python train.py --targets=["largest object"] --norm="layernorm" --eps=1e-06 --final_lr_fraction=0.05
Rows from block 5, named by matrix and row number. Rows with one number belong to one neuron. Each number is 500 + 25 x the weight over the matrix's rms, rounded and kept within 0 to 999. All counts start at 0. Numbers have three digits each.
# fc1: MLP up (model.blocks.5.mlp.fc1.weight, 512x128), inputs 0-63
# fc2: MLP down (model.blocks.5.mlp.fc2.weight, 128x512, transposed), outputs 0-63
fc1.234:500509517510497519516473517502513466501496477516587473527489540481553518508530501489490467518526507515525474489461496482555492496479516500522530500547492460420526529488562513505493484495528489
fc2.234:546519466515499452484552533472471527534496514501338492460521483488433547479533487495480464510456465466543480452513527492561502503524520487500482479476472488577480496484585486480523468522481501
fc1.235:459521498481498465489510500459533519507529510488505493528461505488511517529528524555453494501484478485507455472501536503475555534526492481456497489502503498493503517456506552478513520466513531
fc2.235:512505523487509499484504534508502535513497503492465455498496532484471515488460497508492493489512502492537516507468520505463498495464487514510489509511497495485528501493457512497496506477502498
fc1.236:527513500493479500508523557506555522425488475539519533515499521485501492493502486492470507535499469504523470492511462449485470486465489514504526537498532510506475525491508518507527485498489475
fc2.236:504510519517509508482524508493511517489491486474513497494502502535473552520480482509505513499504498498437508473451467518518521501538496484496462473481507554481525498494468502481523519501484487
fc1.237:487517491485524506504524498464488511504483453500511504545501491472508508469472534462475451513508510508496463479514497475449529532482460517499543484513464461494466496510514479510475507484471484
fc2.237:470488537523509504500518520508476490513499456494493513505489523504502470504529460496508514518520486493530512465465546551462513486485460492509473469513515534506513497533474487505489446491521493
fc1.238:505527515510473516452520505529462515533499485505467516504451423492473457505514540527511492490489502476526499467482503472517502546476483527511538496554466495528516557491468528524494470506489487
fc2.238:527503479469506506550537487480513501507476486493503516528500469489521546504539454518499493572467475466492472481533513492543505505476491476491504516530505508523505490461554491504499500493501514
fc1.239:528549477470487546507493509465510570539528467539525473479442478478494474459506528511527500507518498515527490489483482532499487477474486488524535454518507490499517510493551485481528496497499503
fc2.239:501510479504525508523494505508527526505506490531511516508560471519503484487502546493495542499478510530544491550477490506519517506509475518497482533536524480479523464564483468473491494485505499
fc1.240:500496500512475476480508499527535494525532520473470490493500507517516509485514473555485493517482471497499487501482466480509474495471538474492482482475480507499514500500523515510526551483529476
fc2.240:516497497530511517503516535476484542544512506482512504483515488503482502462472499517509522473549525495502505505512490518528502491506509488535516497497518510489502483537527514537491519498509501
fc1.241:501480521489479502521501534517458529478486480480531499455524485459562506516502489512485539505511496478506498501501495511493473567514480482530525480497465508510506500491556521505497500510516513
fc2.241:489544476498504501527470496409466503484478505503513532523541473526530489486585517491507488514532509482441511471465486499564506504492537499494520513500462547489500506485571497496497502464496524
fc1.242:508535522467515518497559491538488476493531479537571506507526544498491494474509443474495458515468504420530452409480452473477506474482494517483490471499439480495482521511523468519527510513492487
fc2.242:496499447538511489450521493433502497526526501513457495493536443499519533480522517492490465461506476512469503531518493484471507514502513501510469509533464511519479479525553505517494468500489500
fc1.243:463505462551488503499467523477480508542486499498486506530494460430504460495500488484504510482476514531528494489465530490467486535567463518518506490572516473457463517507524487539477489507473509
fc2.243:476491507476506465506505473569514526512440495512480515457487500516464505565487525522471534521487507483529471488487486463512496508467476524523529526495521492487499560567493506534511554509504493
fc1.244:500505508504487499510483498520522506545497531507495443481520477478493487543517510493489504454491479508502503474522530543506500502483486523494511491522515508492482507513493486469516505537552448
fc2.244:557508475476513484488515531513477496502509511501490516485472483494507508515465480506502504498500524506477514476492522482487483520471500500498498501493526538490492506498502482481507530544510504
fc1.245:507514461527467505508501504497550485489500512482498477508505531520462469508529471518502515518529506520523495458496518499468530492514530507530533525508489485510462518469557555480494481484508500
fc2.245:500485511543502524488542509451464497505500496489524500458537514506527463498494502500513513453499497470531490454474502537473505483503560518502461547508506478502491483490478489525525491496489499
fc1.246:482530512496481503476507519487501497494516518504515534487498480509467440512501492470435515511501476494496482464484538483506479525487474504498503513549502492468544456496487490471522474523510510
fc2.246:498490471466501458502509494499497470477476505499504512502504521545522558469500465506544480499536485493415477481488470524545503500464516497497464530493487497513492488488520510502515493517521516
fc1.247:544493486482515516478492513532518458554515509519476523499522475494490504482480505501463510493506504499540529502464471523510484480501514483498519497461520483461525518488529524448499528478507499
fc2.247:483499502517499471492539519521510550510474519484506502509507504498512518489508506521508478488551518520530495500507489519537475514516521529495490517494537502464515513524467486486489477488516507
fc1.248:477478506497506490501483486514514502492504488489515514547445464489521513496502434526501510529505486497502510525473486480452496531502504517482479505501519487495497495500502529514506504480492506
fc2.248:477493498487514532479501484524522492506493510485476506485460516481468505475499527500495484480501496499499501524523471505479500513483501497502517489468489496496516513495500509516507502493491511
fc1.249:498529448468513489498463503509501499484489493496476517493534496474450493490497543457520496476563504521534483470499530523484534473522535463484478494511479513513498499483479505488476475485502527
fc2.249:506505515529491475502507499491500508467545524538507547467529525468503486502520464494476465530483464447537491464492482493456486493479508511507513511513573510484495515502474565523510489499482499
fc1.250:504495497509519463501489508460484523487518505501438485512472473470547456544540491484506563494465481532494505514513514493510532529496518498545483490502472545494521507497541502500485483523486486
fc2.250:478479528514490532509525489533516496502514490478509459515516524520527456501489492510505488523473498488461508487505501519499475497515485487523470483489532502546511485494514467467494518477490522
fc1.251:469518493492481482486534515472507527507547522495545513509492471481501466514561500519483492494482486501510488496487468470468505508498493489505493535498471523530526495504495483470495494485530526
fc2.251:487502481520503492521500531496526500534511508496461515519522498487507505498506474500525500497526481502462499501485477530456517516469516517503505484492523507480497496479497479488496504508503493
fc1.252:436500520453502483504489518487492483515528472486494522492430539448568437496529483495486514506497507495514492471492502513477489503534449490515461523496482516500505471498502466522490491504473482
fc2.252:461478476523477486541479482496506455500512503515489498501528489532511534497469514502509530543524497505552495489495510475498498499507511509466547526481551502520493499560518511517475488469510496
fc1.253:513523459452479503466530498452509489510498490467584525552509511487492513503494488487496475506498462500541490499505565498477493516503499502508509488488503488486495488500509521522486489521487489
fc2.253:534502536477507496467506522487528468506485482480440507467490517514505461524480462519541494528565492482561508459468491503482489502469499503496486524546502487483500492440523488507509514508497506
fc1.254:534523507495466485512554513481461491518544466529460501551435524510476535483499528491477492488500544506540477495507518538480495496522531506515499491543512485516504531487474477532495498495502462
fc2.254:533497496473498507488513499485500503471523488500490491459477500496560501475499440497517502479527507498506478486454516506485525525496497482505474493503475497488520520518512510507488513550499509
fc1.255:555512470525481478499535503457497486517516501494461446451454515496497502497503467495559538557489485520537494496466537484544463469500494508542540528505505512456481519513487551504467489425499490
fc2.255:501461476499513498473525523524524522528480527511461505496515511471483511493516528511486494484510493523554488495522555470512475497522526499545429526515479495483523500499495511476501502478519491
fc1.256:513501495494492546478531495503502464503552504528474475519477498481507520505524519493501520489463510480485508455482482474506517478471539502542503499485499472493489513511524510474504521505486493
fc2.256:487483521491501496485520506497476528493461487490526516505504523489500541513492484524494501517517503500478497459519478527507504498511503506495487500488503502480510504503501515477497472499498496
fc1.257:501475496504501485518490513504494520551520545498510527468504496507491499526499486530513507489535491502491506472485517483494446510477519494542490495526496462461475500477477529527472507530531517
fc2.257:501485528538506534515492511486480504506535497509482494469507488487534521482553508491505492491505511498474487534475531513484542491504543497518449526531487501471466474496495501513493500490483506
fc1.258:513549450497497516476492502515493509479508506514564513500470496453513464513537501435500495537517488511529519523487509494482505495483490483493508514509498528490509494485502468483474487458503461
fc2.258:545498494462473483488537484489527494500501486473466493483506500482488479476495479523486464530448485481470492491492493497465487500465481494501488488509502477487493517475482477497495490494504507
fc1.259:501511503488532509506538519493517484498526483499459498484523514524472476506535490521461481529521449492560506472496502479506485500453502482475510481495514455488502506510456503434504483470501514
fc2.259:519477522522505497493506508517525499517444511502513508515529474547505496496518446517516519477480499503540503511498490504533514510545524493467508492465515522490493510479512515497489467484486515
fc1.260:502493495538513507503516490487529472489516498488486492516466487508492528450543481501463455511518486514516518524509485475509508494507528473462480524487496490495510513499497511482514470487481553
fc2.260:468500481537518496520419522460488537479485494501488498495487533507510522510504555516547540519524515496509504520472476483529528507452492494453515505484471525535491475486520507497501514508503503
fc1.261:509500499515491508492473494477530467504511540479438530484491508461536426520525469517484488481542479543552485490464502482454475480548514528500444512521550508480554450482542522512482474488489509
fc2.261:567470506543513520554476509555480509480487479466528504515466531473447493484480519513495508445494470434462491520522467475435517514490516500534564500486406488516512483458502503476487550462498505
fc1.262:523528527434492531530489517530572472490466488502471483514477507449501491484522504493495437503448519493511506502482502489481515516491493489541451472489438507510498474495519465520493469489512512
fc2.262:450484438557503498509495470460479500511555480497521475483473501476461543504530542500497505522560494462530523502517491465453486482475528516550533477532436473460485489482535507508493482490507514
fc1.263:516558471547476516473521520505557481475510486517470501480503525470535463520520496509543507462517422492535490445526503504538496525522525511462512449543483520478491520516516477518467498493468479
fc2.263:447523475484494505530506530534453468510577443501500485487525500462469492495552493494448542573505492501539470465534550553491506497481502506422519489444534568480504469528511544481497468502496502
fc1.264:475501468489482470468501490522504549489511476501506496511449509476492529474492460510499492529470552450519480498469557520501524523498466500519487482532477498545517536475495514516508469493484497
fc2.264:508521512519493511494456501493533483483512526500473516494493526464515533525529526497508490496501502545558495492536542543476506497448485524503540509481538515501517488497573499508509513494492513
fc1.265:515476489478532522457496491490502506492513466485529511527452517493501524481494532506545482511476499462518509503508478499547535499494512486510529476483508529531502523448478497534497502515483533
fc2.265:516487534529523532501471493476524488477491493547447473484481474507501556492530500504476497502492521495492496503514485477557493486543470510482492506511511550499530487530501503464517555506514503
fc1.266:510490477478489493487464467487498490520496503496498507506546461504470499476486550536498503492506494492497530464501483530535521511453499489490505504509468468492473522504488489502482479510501528
fc2.266:524485531551503492513474505511485508495495526484486517486484516483516509527491499497482505516523528523482510487533513505522492508528492506498488501508497500516497495482484484500489518518510496
fc1.267:508476539509525524492518526488523500511483538467474530475476496497516502485515445538504473498488472470509530469479446499498487466488505497493456477519487461518511513525511511507488523548487547
fc2.267:518482486516511501510511511510464519484523499527509508485454490505453480505508523525496509490469473495540497486464457462491514493488497490497520500477539464511481491474516511487512497519472507
fc1.268:452505541495455534507513500499489497522481475481501547510504454466551467509495559535467494498496497508484504474517521524478493506475508492475497510488507429496515504520457487539538510493520499
fc2.268:488522496459520487501494476525518455500493499536444501500473496501499549507499493489490505485485521514521508498534544469525529490553511505494490549515445487507501475538500545498474492564483490
fc1.269:469537533497495490540525501498445491503518471510478538543511523485531502503487479494504454490462514505547485484533514523572478478533498469453472501464466476526494485523473527522493508518475487
fc2.269:487479464472504490519484488477516503498523527484504516468522446496506519519484483509555508527533490519521495448511516506525480505472507501480538535552454479494465524479511493503482451505482493
fc1.270:514477548472459469574503563523523409465471500549502504529606429468510444559489437467454520518560513539543473545457540444531467503480489482507492518522483557486524451454534521552457514430499542
fc2.270:466494513514479521404513491468523561570479470485528521479465443480517467435512466512495481453509584524552497603496487494464509488590507491492544444476529461397490437503449505445503540508506492
fc1.271:539515533504499488503512504534493512527499499474502474494507503479509497461493523513532502528477491512515513494498472498500490492492515492541540461510532475490490516542497532524502480519516484
fc2.271:491505457506479491508520487521529521507490500494539502517511494475505529479499540492517500458497507520474498529500463486497499496539545530527496525485467477502512493513473479516498529524492514
fc1.272:545508512480475491516509514541475542487476482497527517527576528481486515489477533506489503481524493416508498461485516519535516454550511486512550467488470542518499527541462484499489486502494458
fc2.272:564495499504504518454511518425469474489505555521419492438489477474561506483553512488506498466464496587515493482534619504490502502524536485537405535519508480512453472472492458495518484518518506
fc1.273:475491479506508461496481503478492525451519500530474531471502512466516444497534444526484508509530487508550509481506533533490485537523519492494454521475440533482542487487515502515474516511497535
fc2.273:517459462555474479509480480475500464546496521538459513525509469488460501502472490485547577542496500474447522525512491490518420504504500496545568521486505529463509507521508505510483512522482500
fc1.274:445496506470521527502568501463533492465493461459503474508476449489517441495471479466481504480502465463533467475470480512490534491476483493535483508469482513516500475493456496522468486520487498
fc2.274:493488501494501486490488471539443476484554506513510481494455555511534469483504508505535487530513516488474513531520504462522533499492532497509484499505470484484476489516454467513497477517503489
fc1.275:478500489484508484484476511502523525493530490503506478494508526480500485496539538481504495523554494500502465482461517506504502509495547505520506470519489527486498500532510506503504516497503496
fc2.275:499473478457481508491483515526502496490514517505515493547514509495514488515464507488513521488463477514528510481524484492504516513522492482505462518495487524497511495516505500510498538526495500
fc1.276:467480470519488495500534513503499479526516503520513517486509488490481497497531503496478498477508527477510498476517498469500501490482497479524507508499510492494477482482554482498523480526495506
fc2.276:490511510499506467486488492521524493518455491476471510511530503483519512493510497495507489481523509515490496499483527528481503497496521491491473523505513533506472473527504490513500480512511501
fc1.277:522489525487479489517485478541491507499528470486510530540481509502475502495489473489519467501485495469489504500517448494474473494519515499508467463494471500514502504484506510470502480507494483
fc2.277:501510490509496484476515498483537497518508526502512502467486486509507481472517491489504481494499519498506495497482463489511495499472533502497493495477509510528489482482502495472504512503514504
fc1.278:464480494466476472511590517504454424524534446511515468510559501487503508514479513476485463479493562462525483479424468408506495529496510521491490512510504485465469492511546495571504446496508472
fc2.278:475480483519509472494482521450522562498503510490453525503577486478551530577509493501516489507500543516489502522503464571512538502522488499451514520542545513549471469537548490540499470461502508
fc1.279:525469523542497490502498497519537471494476498581463446503510559494474510514473494521570517568494474523566478484469539434543496526511496467467494477546459491417519518538526515504496487496524521
fc2.279:501492525502493519503509518475476507510515511551487488540533454490492462510448460492465504503471507465557481460543473387505518499557526500532457516519487513473524522476481506475503529497482516
fc1.280:534489513484491495515522494478525487506507504500390493465502476456496401503502505512551510482498461554505498515466532495479489496502536519526435504526488514480518529490517503464473475485490520
fc2.280:509491557493503513487485524450474514477525458518605487525424512472491457485447509511422492494547481426478468493505512521421443502481521506531550519483529495493484492522536502485505534470531493
fc1.281:523526487557485499500447491487513526514485493503487507527494478483511490505517512504497545473536521477502511513495491510520491502487492505484503480505509484488473512500451526511487470478494519
fc2.281:511502511554490489494532482498480495502493489537516486477511502482491535496486514475491475490484515521522499498523517495561509496497490498502468487491476491492482493509467510507517522476508498
fc1.282:542515512490477474523499507478483460484482510501466512525513504483514490518477511474502505528478499488520497513500489496519498500475481512511547478529461504507497529518482509496489504488501473
fc2.282:511516516499493491506502503523492464485456480516516474499490493532485513509529476510486514504494486518439510467471480496476474501499473492466436500492492507529472461493482512484541526503495488
fc1.283:521489501520479500513460499494515495510570493489511495506487484493493527490529516485478492495485513560528473471471519502530487553505519519500522497511518537425525505505589513483476498494531497
fc2.283:536502501541500506529458507531490499468498520483508497516496518505492531516501518493513452534537500451540504490521520503548516492463507482505506486493502502577508546494545495488503524520510494
fc1.284:495528566505439472420468552478488480526544502474475489494500497469495488551462509469481500463492464510528504447524508481446514528559512530509515522536494454465480487468570526568472478535481527
fc2.284:490534512520492545461470508501515527499463492493532561503437501540519486488492429531484560471516558506443482471497555539486514499432509478492529455476516429458461473449498510473493520491520501
fc1.285:511475459508487475494502515495555494491539479470532505489461512458509494508507545493443486505486454523525507482494510473495484531455511547535457557530513453459513511485502548515505524464499551
fc2.285:495500517508521492498494518474516519508525499479487488492500518515534532506513504482527532477545496485445511440493512525500505493559502505530527556485507531501508462565516483478503497515501505
fc1.286:505485505523461460461501477510525471527450503414472504525495476468539465539546549505550508503508450483523484523462468500524462490482474509514481487536533465468534532470514542511522490502521480
fc2.286:473462553506513521516519519519596512483496481431480487581525476499605530521512481497528467445505602541489503504541622567455466499504463497515482439549647519484541511475524494478484510502506506
fc1.287:483507414540526491474490501509487475534521477497506505504506458467490477512510503504473506478490489493522507511492513494517488509515512487516469491465515460480532496478440515496517475524509498
fc2.287:488500531491503500492487492475500507520473506479472491494474489549506468514499492512489491524512511472483516525463501494524512502489505510492550492485494485545503506513500463527506516513503509
fc1.288:506484475499540563487528493483510489509505489477474505479528453499492521520494486510537473502545530529518494483455512525518474499492465516483533461471473545535490494509477506478493480507470510
fc2.288:480510478492516504506545500525494511510521515495493545490515486509497533521504483477476479518449503490518507472511513490506496505501469487499457461513520492506501516476456478501498474505500497
fc1.289:512519495501508509495474493515503470506499479503518479517511509491533478465480456509484484506536500507504536488504500479481516487494527527493515533498531480488517516483532510519544506520486455
fc2.289:472503496499482519511513487480497527504501517461489489493505502478466485468512501511507514470491512507511491508474481520478519500483533497551480493491492489496512507502508491527504516533502499
fc1.290:467506538482531474509529503517481487504461520497530525534484506470513519482490533484486479488501531476542487517513527493480503527512481484501523480521482478511484500536485477534494480546480484
fc2.290:557498448513521484501536513483456541483512484518471493471468534494505451516516442505506499491525475542534496509533567533485524492498499499470435524508509542493492475505541526479500508444514495
fc1.291:506491528478503506468459520456428513485473480466481563489522487463545484520477529516458495456531460445502520488477481509484505481546490477487492465474485467495529510519440476523507538545488516
fc2.291:448506499498523466481474516514521489496485508537477502523531429452477538502458526485513530456467462544466474487556481479445472505472648464514520550505490531535506435392507508491469505540495479
fc1.292:507472500520490466498496503491508513522486514530525520488503517491499469464487486510506488492512514468494486501494542475525511490503498507520556489484487525500505505497504515519459487470528487
fc2.292:491492507528496485471526508501490502503476483475463489490489496501498502494503473488513531487529534522478486494507529517512458496515520489519485523502498526497510497486511521487490466499500497
fc1.293:502508488492503517516518534546489510489502478540429556526507519477507440501501430513510491497497468448499496510480465505462490488512525506525506458529432506552499475525428496528490479509505511
fc2.293:502512517483482493493498498505532518476504475511643486536503526458485480488479562491453496494516488522525496500498472527497482494460495503542470461497537494464534516469472451493501524511507504
fc1.294:478531517502528507544525488473518485510530486519463506497478492503491456510514494492513461480526502549527515471496579508495535481481526519525503507500510535477526518482511533472457503468498524
fc2.294:527496550509511492469513524531486495504524528512532517452466500471519508482483499513482490546464532489522489449509518510508511498527494525507531498455524534532544467509493462478507464559504510
fc1.295:500540508555529537488513496476488517484502516482481462496488526475493472567519483503520515467517514508532514459454509552475539493474469490499469462493512482499514531523483436469467474537488523
fc2.295:524524530474492487491568511491527547488448497539544447470513487510521485465475490496433465482490513534483518471478471521504482492485500495465487428549515485506498531448470428483505499489488503
fc1.296:500514503479492522511510518515503515493499528510497511485510480498539498514484515502508512494505502535508479502502487495514486512498456502546524499498497500504497484543427484472468487522492502
fc2.296:516519484501503483488523490514472482474507496490532501483514493501511462497504488516498504541477506454490476497511546504495479503501490507475471470541500488530501488497470482547510483501476509
fc1.297:485507496544512525514521503456497501467526457512452486503490497495491485531546492477517515524487515509564468512500519494481499499486484537495522508509527534480508529480491482462427484525481497
fc2.297:506505470487491475497498479498480513512488493532530474490495499524515505475498495491473482488480499489536505447494474506460472499475505496516467505512431495542493522471498479489527468496502482
fc1.298:486504497526506517494527489549487521483495479496489505487528539516503511488476507480487447510504499478514448508485452471472490458478490492487528526481473526491483487517498485455506491490460480
fc2.298:502477484491475489488526510459509405488498507510538496499495484502517452513537459496553521531515516554539503552483492508487495500485508509505480513509488539506481528519549477502498460490487500
fc1.299:492498485507488501433470502505509544522494492512463482474488516460465451508511463528520521504499492438529497436517514462443483494461497504504486514526488515503480521513469526487507520478522513
fc2.299:483485458483469526525558505461471505500537507490536516497492522484508495496528485548484469524488510506546486452531521548552479477498516497510499478484473487502487485516441477487497502474538468
fc1.300:468521507461506497494523516527539492507498460484502528525499504495498494525508508505458465494502511494501491490519539482516506495493497500469504495491489488506497492500493495522520533496502475
fc2.300:491521486492496497504534516510477503499490500507489499476501468484513522505486469492512498497508503493515491479516522497468513512495468505488478508520507519491501476510518470521484503513490508
fc1.301:506513528572491497491587515510464478516526479498491492535509509503509500503466486462486455510509496489535447471526469458490494552507485489463525499506480503531473527497476483489486519490512439
fc2.301:505474455437505442508570496484535491570460523502528520492526499499474478493521487470494439452499509505510480514468457551512526502508502500512495507490483500475451493571516485529505383522503491
fc1.302:510528494499466494504497515500514524495507472488507477471431532463503482507505513508546488519493499531539499418520514492524498533493462477489495464516507492457491464469526488480478510514520494
fc2.302:513475481479491509515515473488495492520523487490503487504517473490495577495510502501521516508498509452422484530461574455543487497445507483532521483497503519487479503482509540495486477541486510
fc1.303:523483466502521496502476486529448484497494494509528524539490518484508504485479461499527486517502504505539507529489473469506494455529482499524507489480464516519514525501504487515509512484467526
fc2.303:511502532504512486472492503472490522470520484487467481492468509497494486475511539483505508511506480451525506515534489492489494508480496507476490516511492491526503504495562517536494503500513515
fc1.304:483498468479532499489522505458494486496487544537478534504481485498531480517516527509487504436492491538537541509518527504566463492535442515500514505539509497500524527490514525522475503530506544
fc2.304:463500489535478477489499482538474504475436455488478503502458547493495518499502480497476533556505501460503500517521504539498517501491485519490501537491516556525478478544485507510511492500492499
fc1.305:500466517489532522505510519490526510545502499460461483504484523509484490513504473504470461522497496496496512493501477503524496472496541496496500495510496498458528483521484507475516496519514506
fc2.305:534489483516505469495483517508480512504469515510534514498511523519518513517506526476493486497498494504487501481494522482537501508495521504508467520506483498524499487476507498483501486531526510
fc1.306:525490444498490483487514543486490487513546475464507526494523492493533472480505492461482503529470484504501503496514492444524468470505504498500512506499527524499527501477541502482534508462519513
fc2.306:500484519498500507497548522505519509498516517485507511486513491490515480495494483482528472512522498493498490481504481547486504512501505504500492476503492488510497491473485542510507506514502498
fc1.307:491496495506507512497537515476468502518535477521480499493510477500498465505492534489506498490530496467493470506487532470476491505511508473505529506511459499509477518505490543532481487499508465
fc2.307:498460489523496476507528455502508458532472523486502531521524497508495507485525457519508487483481517478467494510535504543518467494482530509482487513524492530506494490511504493523486472508505488
fc1.308:482511462528517524507485503490486563494504489499471496479440534473507482505518501534453507507554515522514528488494510522514519532525464500513485514508498505463500536495569503472522527536506543
fc2.308:472459529535507524499535502546496512477508495502502522520496489464469476490485511505533494528480513497490510489488496517517514499498515480462466519512558490489478490514523479491517519509516504
fc1.309:494510516472487482420494472526504459496515514527496515521492534480480487485536445513571509480528520432537464482493522508466463537504472479521498494521426505553493477489428485503479459554499485
fc2.309:545474520542495497434482474565516502504498522528494492525434523524502492456467486487442449504446505599552509487473636483492516536439514514510505464460389433552573514444561441525529500507505477
fc1.310:506497525458474501497563496506477508499507463504504499515458470477479509495470513528491509548501520460510498490477509519516486491505522501496525504556533525479494507505488498510465516484508487
fc2.310:508509503501468504483444525492514493523505522506504527509480501455494550483494502514516479496485477473519498501520489471489491483473523493483533504501482450515510493483490509513521521520497507
fc1.311:521494471527502511498502483478467454481486479535465445525452500506495507502474464509588535527504498485516487500466531506492507489529472519549495522512461523492483494518486491519493442502485518
fc2.311:527507518477490515481516504473523512458485488535496504470468519501530497522484523491503553482487508540527499486506535493501492513468537483523484555515489480487476478506517546465511505507532496
fc1.312:530484534483519491509541529506508517486542484529482515518491474508468526502504514531461522512478488515520464506472483479472490507482519529466502521488516502485516482473451512475490496478507476
fc2.312:496489482512504489499485513502506470489470492483539495484479544518519513481482477498538498493522508473484478503488502505489501496511517482495484510499475527524494480498502522491517482516514506
fc1.313:522513542515473497522482512480502492535534512508539509492499494492520511524510543549542493491481509522488490469469513488520443513512514480534496520522512497487474500482533545539457506557502541
fc2.313:493515529518475511494447512504486483498517497475467488463484513529518553514496530483514525489513517482494510512494554513498515514506501497501472502528491542459497512478491475495459528517471488
fc1.314:495518439510496511487529515508501498465506468501418458496464545472440503535484503457527520555476527538541465474525508492493498542478493510513512491491466500480481528484462471496478492528531496
fc2.314:506507542443512523454528496500496510491488519519502506524549445506552472513482527509515507493454484550516533454506507540455507492534500472521490457481520501482480470490504490488536490500518501
fc1.315:494514558504461532524523513522473489511504472491463502496506511468481475517464517490508519504470496510489519436487499517452498554562486497485521499503472541438448479501528481494497493519542480
fc2.315:491468485503500516515464493511514504453474469519512469516521530544514529516488492487497492518532475549452503491484471501466502497481439508529515487494602503525480472523510506550496527545516492
fc1.316:531465488518504478507497526502516508527531457512490511542464502517481495482477477490511495514497467491531468492514527484480476488492502503469499540524492506453508500465478515502513529447518473
fc2.316:492483488497510487521515535492530499551506535489482507473473512524489506467497482503546520479481522490507490491495487534506502489497505478535523507480475470503532509511497541493479480474531495
fc1.317:486493474457511516486504526486502486484518498500449469484532510489477464486505557470500505536532510487514490476473531496501514498456494518545474486503474538530496508485487500479477493550473519
fc2.317:490489489475479490489504495495494511502471490506505523511544487472503491493481444481482516526515475487509478495541470540450506480491467484475521497526557508492456482483526496512518479503509503
fc1.318:504494500472516497494514467507474487514500489479509497506486546478501512474501527471462519525486544489505476456501501513498454509518531509503479471518478496483471494496528507492485497548471481
fc2.318:486496506505503501500487497457535531497490504501532506511464488483517506477512546505510491495468494511510501524500482485434497513518497506502527508522540462468487495495523517496489520512506513
fc1.319:518504479473513491510482491512508501509562507483526496503522487494527492530473578523529497498480488568534500496483473477476516500500487496485468446504483502451499450486546486519485466484491493
fc2.319:506519528489505507481515519459455501478482520498450497487486488464458493528488455495461504539465502412477510513483486481477525483486486477463534446453511489557483484493525500492500499491499499
fc1.320:484506519528485487510481475506464480514542485471477514527519512485526518491488480491474516512481498500503494504480512517490509488508499504500511508494490506507526511485548541479515492512491488
fc2.320:489506480491496515464486536533485511507491489534491520497502529496473484499499498506543522519507501524501503490549512505498510514521491504488476523475484481493511510517538495493495497505507496
fc1.321:500486510491533506495536522530484486538494466510470501544496478465477457522497538503500521496486488449531493475464475497531477556508475518499571493610441473506467519462452502543420480534488502
fc2.321:527519489457462520518500524483564536511500483467498499558503428492570551503544506520549494530534452462475495502508518499496511520465504495500511499513509482490548519456545485522512516496489490
fc1.322:497530501520498482548438508498513482507496486511526511492481498474526495512517492474493494578499485479527460512485479498528511506503488499495480517511502492483486500477526492525490455530484487
fc2.322:549492468499486498479532473525498504486559518491466513482529514483481486512501511497492464511489472490579503493541510489472478481478436510499520523531511512496469508496501504499495532529496506
fc1.323:483468504476473509518470520488482521500492533459434532540526472485512429493520461505469467421488489488506506508475483525459467531507559500515509469498448554532533489506476509506494489491462549
fc2.323:472500519485494491508512471466514521497491485524595498542528523512454542537458537497440492548467494545468498523505459490461448512476488490545492516457547469439477529433418528477481544534486498
fc1.324:476503538516502498509527537506531517496565469497483488479495540493508477487482452523543471551480513513493510516486471462482511513469539490472487493504528512468514505537493530482530522491495503
fc2.324:482480474481517519504534527533511505504530493505502490503498498504468474511463528505478494489518514487493520495506464515504512503526516498479496461476476521489515491462492524498505510528518481
fc1.325:482504495497476500496480496525500478488475468504486490515468503512517491475514490532445514536500554459520515491513493523518552513512515478498470540489521533485485518492521486505493494502509518
fc2.325:526522510505481508496494509472545484487493481500492476521452497493469505483498494491505509495488528514525490511536470497497507497529500481494517540524470498493507495471502491488498517490475504
fc1.326:458513543464491486469536513496488502482459508499515499498488530478482522466470529483490501509538514494526480472499477519452491487526475476508480443507509518450492462543524497504474511496503477
fc2.326:498500489480503494489522508471476517519506518489526508509479496475496474497448491494526494509448455480442505496505457458455472496495488496505492522533540490507488515469523430531480519494499504
fc1.327:464524478545498510469509502521580526471523485515493453522472481473454501481481496480506486558507535537549452487529520487486522496486530499470554550535490532469474518497533484505483470495474476
fc2.327:489534490505497505504522506503495516501475526520523482507495519482595466525470502492430501495490504539563514477425473565468504519532537501510466466495485455466486480507508477467496539462513484
fc1.328:489455470482478492495473495505501486512545470557484530475497431474496454470507571471490459460497485526569493456436541466542484518512502561498533494558511533452471516497510527523482508510477486
fc2.328:493505514527534486522521493491501490479479483497469521472493514487490499517450493503476567510531492525434501459460489544472550517473482515528485472491554420517533536515483500485509511495511479
fc1.329:505520472504484493457484543505504498469555514520489479509518512502525479536469484516492516529495483564545509496487535479465515497523521565505546506526478477468503508476536538571510480536471495
fc2.329:486508506511466533476466523506477487520492459517461495465428475503512485496469439510474518477511525433489496505472492495491490517511493464485535444488458470465486465472488493512469515511488529
fc1.330:491528524562523509523528513489511470465496497515508468522489569502507481485490518501503508485432561507518498457518532502467493523509513506496486515504474486461504527479496535489467491516540491
fc2.330:500509487501488518491562478485494501518475502514525469524497511549484449510489491521509489473484531518544492541492506515474518495519484523464477549490547505507488528486477517500523503490471500
fc1.331:475455517485497505499499501492503491510554500485529518533484501518521462489494510469487500528504509509521507497510529487524530469491524477482540527495447499462534431522463471513542488479480538
fc2.331:475511470530524511512470520496498453493491507490502501486472503500491485520495488504487525506514484514550496484537488510528492502506507520517461507487541503501507494532477519485516534487488515